Rows from block 8 of the image encoder of a small image captioner, named by matrix and row number. Each number is 500 + 40 x the weight over its row's rms, rounded and kept within 0 to 999. All counts start at 0. Numbers have three digits each.
After each channel's rows are labels from the 100 images, of 14976, where the channel reaches its highest value: "top examples" is what is common among them. Only what is clearly more common there than usual is listed. The data: rendered dice on a table. In brackets: how many of the 100.
# conv: 3x3 conv (encoder.blocks.8.conv.weight, 192x192x3x3, each kernel summed), inputs 0-95

conv.159:500477486464551487483510437495587499521512464426552486457496483501511473488442467431502527471456479458449495478482531523560471529417477496467502476506461509430498476429494441457482519510483492497434503472481388469484477465481514490501481488484402455408512459529524539542411523490488442482
top examples: one on top (100); red die (44)

conv.71:568461447525521450465472501452475465457453503490458444551459478532480469520504520509512471489504474603479499480441493439522454518473493530516522500510374451440494410454513471455571519524488438478480572461481465479510503460459525412471482497550404536440457518566487542555474513506471486458
top examples: six on top (100)

conv.2:485439503511512578477500475585466544526500496514481512509538576489461476476486465509559569532468510479529515487488480528522513461488520494487478500512538504594487522515487496512535497511502506395541503470507512464591482374509481458534487486488523509510493474475489457505506497477558479521
top examples: grey die (100)

conv.13:539493399454542546517495541437477481479473489479497558523449441537475458547449538473473499514475453479515439493496520527462494467430493458491469488432542520476468525512549512480466507412512461499477520475468491493442499502492462445467499500510529491476520525488462535456435458414474444476
top examples: five on top (100); red die (41)

conv.95:513535516541480500421408417483493481455502488549535482494535465538512472521488377501485490483484494513572507592506401538482538484470500487505414441546520466455438524462519476520492462618498498516472482537433468535525414488549539503501464497604460592491564384486494482586489467507492500476
top examples: one on top (100); blue die (57); red die (40)

conv.6:513502517503509532493463477550514419505516494481498547490509482507613505529521514488513474515472540490510488508608504523486485519499467483486489532504504459419514528444496479490487537504522499598474477547484480647496497532492519551412478486495557506504517503486536471504528481492500370450
top examples: orange die (100)

conv.31:505533463489512505531514514526483430510471407430520476419509468477560432411462543548501460496439484544433456444536521562502514479451510503520550492481475470446515470515509530491539541420450503518498495485517527516554503474499486426469523502421447440512527544463502515474514514508421484486
top examples: orange die (100); dice: three (63)

conv.66:533414484498486458520510551447480558514543431496504542481477500553450492467463536458539516474431521465462529480514467509463503430405445418477507513464496510587449506516476469440462524464526473439481456444450474473523503443527503463506461515484567466461542515510455484475434506437485391545
top examples: five on top (88); dice: three (60)

conv.37:452515461549469533496469440493505460429474422437504580407495446460499504447492447540482471485495466546460463455535459552462468483416485493464508459523479475445517476456495439464519465442442492509480546487510458510503425498557493451476432478496538501462516468463473497520495469470449475511
top examples: orange die (98); one on top (74); dice: three (65)

conv.27:516453471474499536562476499434515469496526486427479504424474461537467533449503555453505452511496501413467469418494500451466515457467466458412480510492489494463470493446444459506491544372507447486495448457421432499445531492477454503432523488484571478456446482495420522447490456533468525523
top examples: five on top (100); blue die (51)

conv.9:500457572479515520510508495513439550499500501499507483485469574496428505492503492495540578518445517504519604480531502505527497563491487495503506512501510478559488475490518464503495506511538520445553473480457516463510480468501513496614496503467493492498502513469498512516509500542503450576
top examples: grey die (100)

conv.73:482487362530509496497518484534567502533526552475512534513546489527537507492501512496494507491497548502500380496568508511515481513464487519480498498519489481537485527503471525490490466494490474534484486486529499537478488510512540474398503507489536541517491497532481497508475507511487515529
top examples: brown die (76); four on top (67); orange die (37)

conv.167:421591498516465513424517508453500449470477493485516610500444488434531455547528469514423509516564483496489521535497529512472452457505514517522424477486508492432545513424525525473457425501457517562500439568517463568486484534478493504553445493461588526506519449482530498504498480449480550506
top examples: teal die (100)

conv.21:510506444517453526561532483477571612523540455550542545594505467493525502493517490516475530534528552520561485586513512535519472509462562528513519536505461555528519579518497545564459518549522521560501528527559519546518508570493526483526555553591538511534537472535522494485442546552453514562
top examples: one on top (100); red die (98)

conv.154:518510524428481456496506525522516483470470540469512496488482479529473515503514490486474512486483510485458493479468536503550478515499491513528554471408434494477524447400523495476411495478495515462464560502540471502402508487421561500504550484523458478571511387479478544500493537491409510500
top examples: white die (78); five on top (76)

conv.151:424459489451485520401421457501474479477483492509495595505463488493500487505442443480508495498509508473484489528488440525457488472458499490510426491473511501474461555528542516442447430514497478521459429497496499498470438478515537462475415525454494491518569481447460513482494383490511480525
top examples: six on top (100)

conv.158:461475478503498503441576552473501466503500528495477435472482517525473494509489584489457482478480493542450503514483554471466498477481470503498483535462499490513556477415478471457535455531516522437536482504517404497547568501402495493482488475423534488430479522515551513543472590434460476484
top examples: five on top (98)

conv.23:483554373532514499502534478518635521529537547470502513517543505497498525464487503503454525494501547506489370503477488519487450481488507475487502503523511486571475498506467511506470502489499476492524480488508506473503510559509505473410504492491529506513500498500488511489508500505462523536
top examples: brown die (100); four on top (67)

conv.91:478526470530462562520475503472526480458457496492454507461501448502510492510470500492476498474427405433469511481500489429486490526431435476418527455493461502493495489463459490480493498420480461497471544514493433495451435507493449492447484450473491521436446494447471546472495468463480483463
top examples: five on top (100); purple die (35)

conv.32:467457487530497472490423445507500509543558423454521488479558418528516481525472489528568405462445503493459423474521493516499538373490497494487501566514566491485511532432472445466543492479495530505498460514472470534471541386509498433425490487464528519495507475541477508508507568492440520415
top examples: four on top (84); dice: three (72); orange die (46)

conv.62:527520470503461447562540508447533502480500499537495508596451509469438478535548521522460494539527514496547487566444559470496459488545533512562558535493455533498586482467519488553464508534537559444563563558574523528471564500483533536512500519580520564545493515542529515483456537551401540537
top examples: four on top (100); white die (44); blue die (38)

conv.135:494493569505484504505501512543433466502534478513502492461501554495423478476451527489554486502398510546489517491521520511476495510499486473511523533463554508584522452529528501512471505504554549410542452495485537470485505459494513550454543538498548482525522564511490461511485524503522402442
top examples: grey die (100)

conv.132:497523384536569527515493489566503510547481567502511543524496528501508470536459509523523493482566459473530447485385516503509512410516532496510476501520528511510480548486490517499529473496511491500514519495514463538508500440537488515501546477507532491538479496478517518512541521470543590459
top examples: brown die (84)

conv.190:521491504511567506506471538482558498550489509470442489498477472496513520464510469459557507465517467450469476412484540429526502457435481504446455484488548491502506480482483503529525436431476485505492554473413472450487463445492465454490548429539523449420444513460480541494464537464440540484
top examples: five on top (100)

conv.165:542472455466556490516531549489485413480480504488479533580449459520463456524484525480458513479483452501490488512459491484518429505460481502508478480487468491409491435530511505459593560468519419463431519452491467470493518439433502474434530485519414468474489506479467553480504539458490511467
top examples: teal die (100); dice: three (77)

conv.70:467470494484455517501434500568431518493486486523539601492489521491463535497414489499570404552503536456475459528504479582492503495488548460545520492476552514520469541553558524523454505458509544501449444484527541529446495490509526537457490554475545470565608524467445494415531459511529486476
top examples: four on top (100); purple die (65); green die (44); total: 4 (25)

conv.51:515441479540502502497404508493503470467530566461515423490513496508435475500448489497410461389483454500499439503453521534487542437483430452454486542451459424477431536418474471438489474503474427408509544454431459475449485469492521447466469454514458549465539475557479529531477491484559494453
top examples: one on top (100); purple die (84)

conv.150:486486488452475471580491473488535473506514509477540570437481516473489480492497446452513515553490492425482490470479510549495513487396496447498507456476523515487451473561522417470540494477476488519414553483470542493402447507543535465497494565527530490527554386452391529527455516439513492467
top examples: five on top (90); dice: three (60)

conv.36:522502455503418464550509493459493492436502543513534501499462538487455461527532536466467493562544580576523487545436521541471511467505467451539540586445434475451498520529536459505495496551546527492562513539463552510554517553443554490524473572554549533510551569531519469535433582477434523501
top examples: five on top (100); red die (55)

conv.184:488445491516490507513475486540484430542518665494521543495582527503438497558560452487457562503476522498497484521466470524429543465553493473506486500507549502525487567510506518518480475505485487411555492524495533495498479415518517448425505509518541524513513475517500450488506534500548436469
top examples: white die (96)

conv.173:583503470501515444505546578457478516476544421490487440465511510550482445460442521460523491459442526518408491451497516518508499474423446517453503494461461452543449468450459450449513563482558452501489479454426449445471569490506509492465506519479510448496534508484430483491497538470463509476
top examples: grey die (100); dice: three (60)

conv.14:473436532523489512518468485538516475515546525505517538486615461469497577498515492486485535497461515511497529494429459533457510422489502507491454502524528512638494524490486538517478480492504501454561470498489493442479499414508472338452529512495550507508494510513513487517511496498492454488
top examples: brown die (100); four on top (62)

conv.94:560477386512492497518505539547436507542514351506496482507510463507555383510432521483582443484456493505465425521534513487513522440427517506492521521487457503450493527479485496499519558492516510523487497508490456554532496422468493434469500472505516501513483492495495493501485515513443505476
top examples: orange die (100); dice: three (60)

conv.136:486481539470504470488490475512508512544485566465506490456542522536504490512603479474470594497554462485464535481464470525508618487583490526490461490472585457466466570498510439523510473488483487490523482521462524509485506473481497433538510514481508463511505463494457491488524486492573544489
top examples: white die (100)

conv.8:502388539494481461448484485500475568537514520517490524464483524514434533518505472494526509483483456513472510496441469479562577504546489489495447525471599500493493605430479504511474459518487523485541476528482479466471465436490471443551470485478536530488481493511535532538501441518533529516
top examples: white die (93)

conv.79:481483477489508519539429515449508498490522499430520454382502493513476521483502541437522479501501469497428450420479475515447503454491479416473393503460518506514506504489465473491484474399483524457510463474476468466470510544446456514466538516435611458459498520436501488464451498379449460503
top examples: five on top (100); red die (45); blue die (38)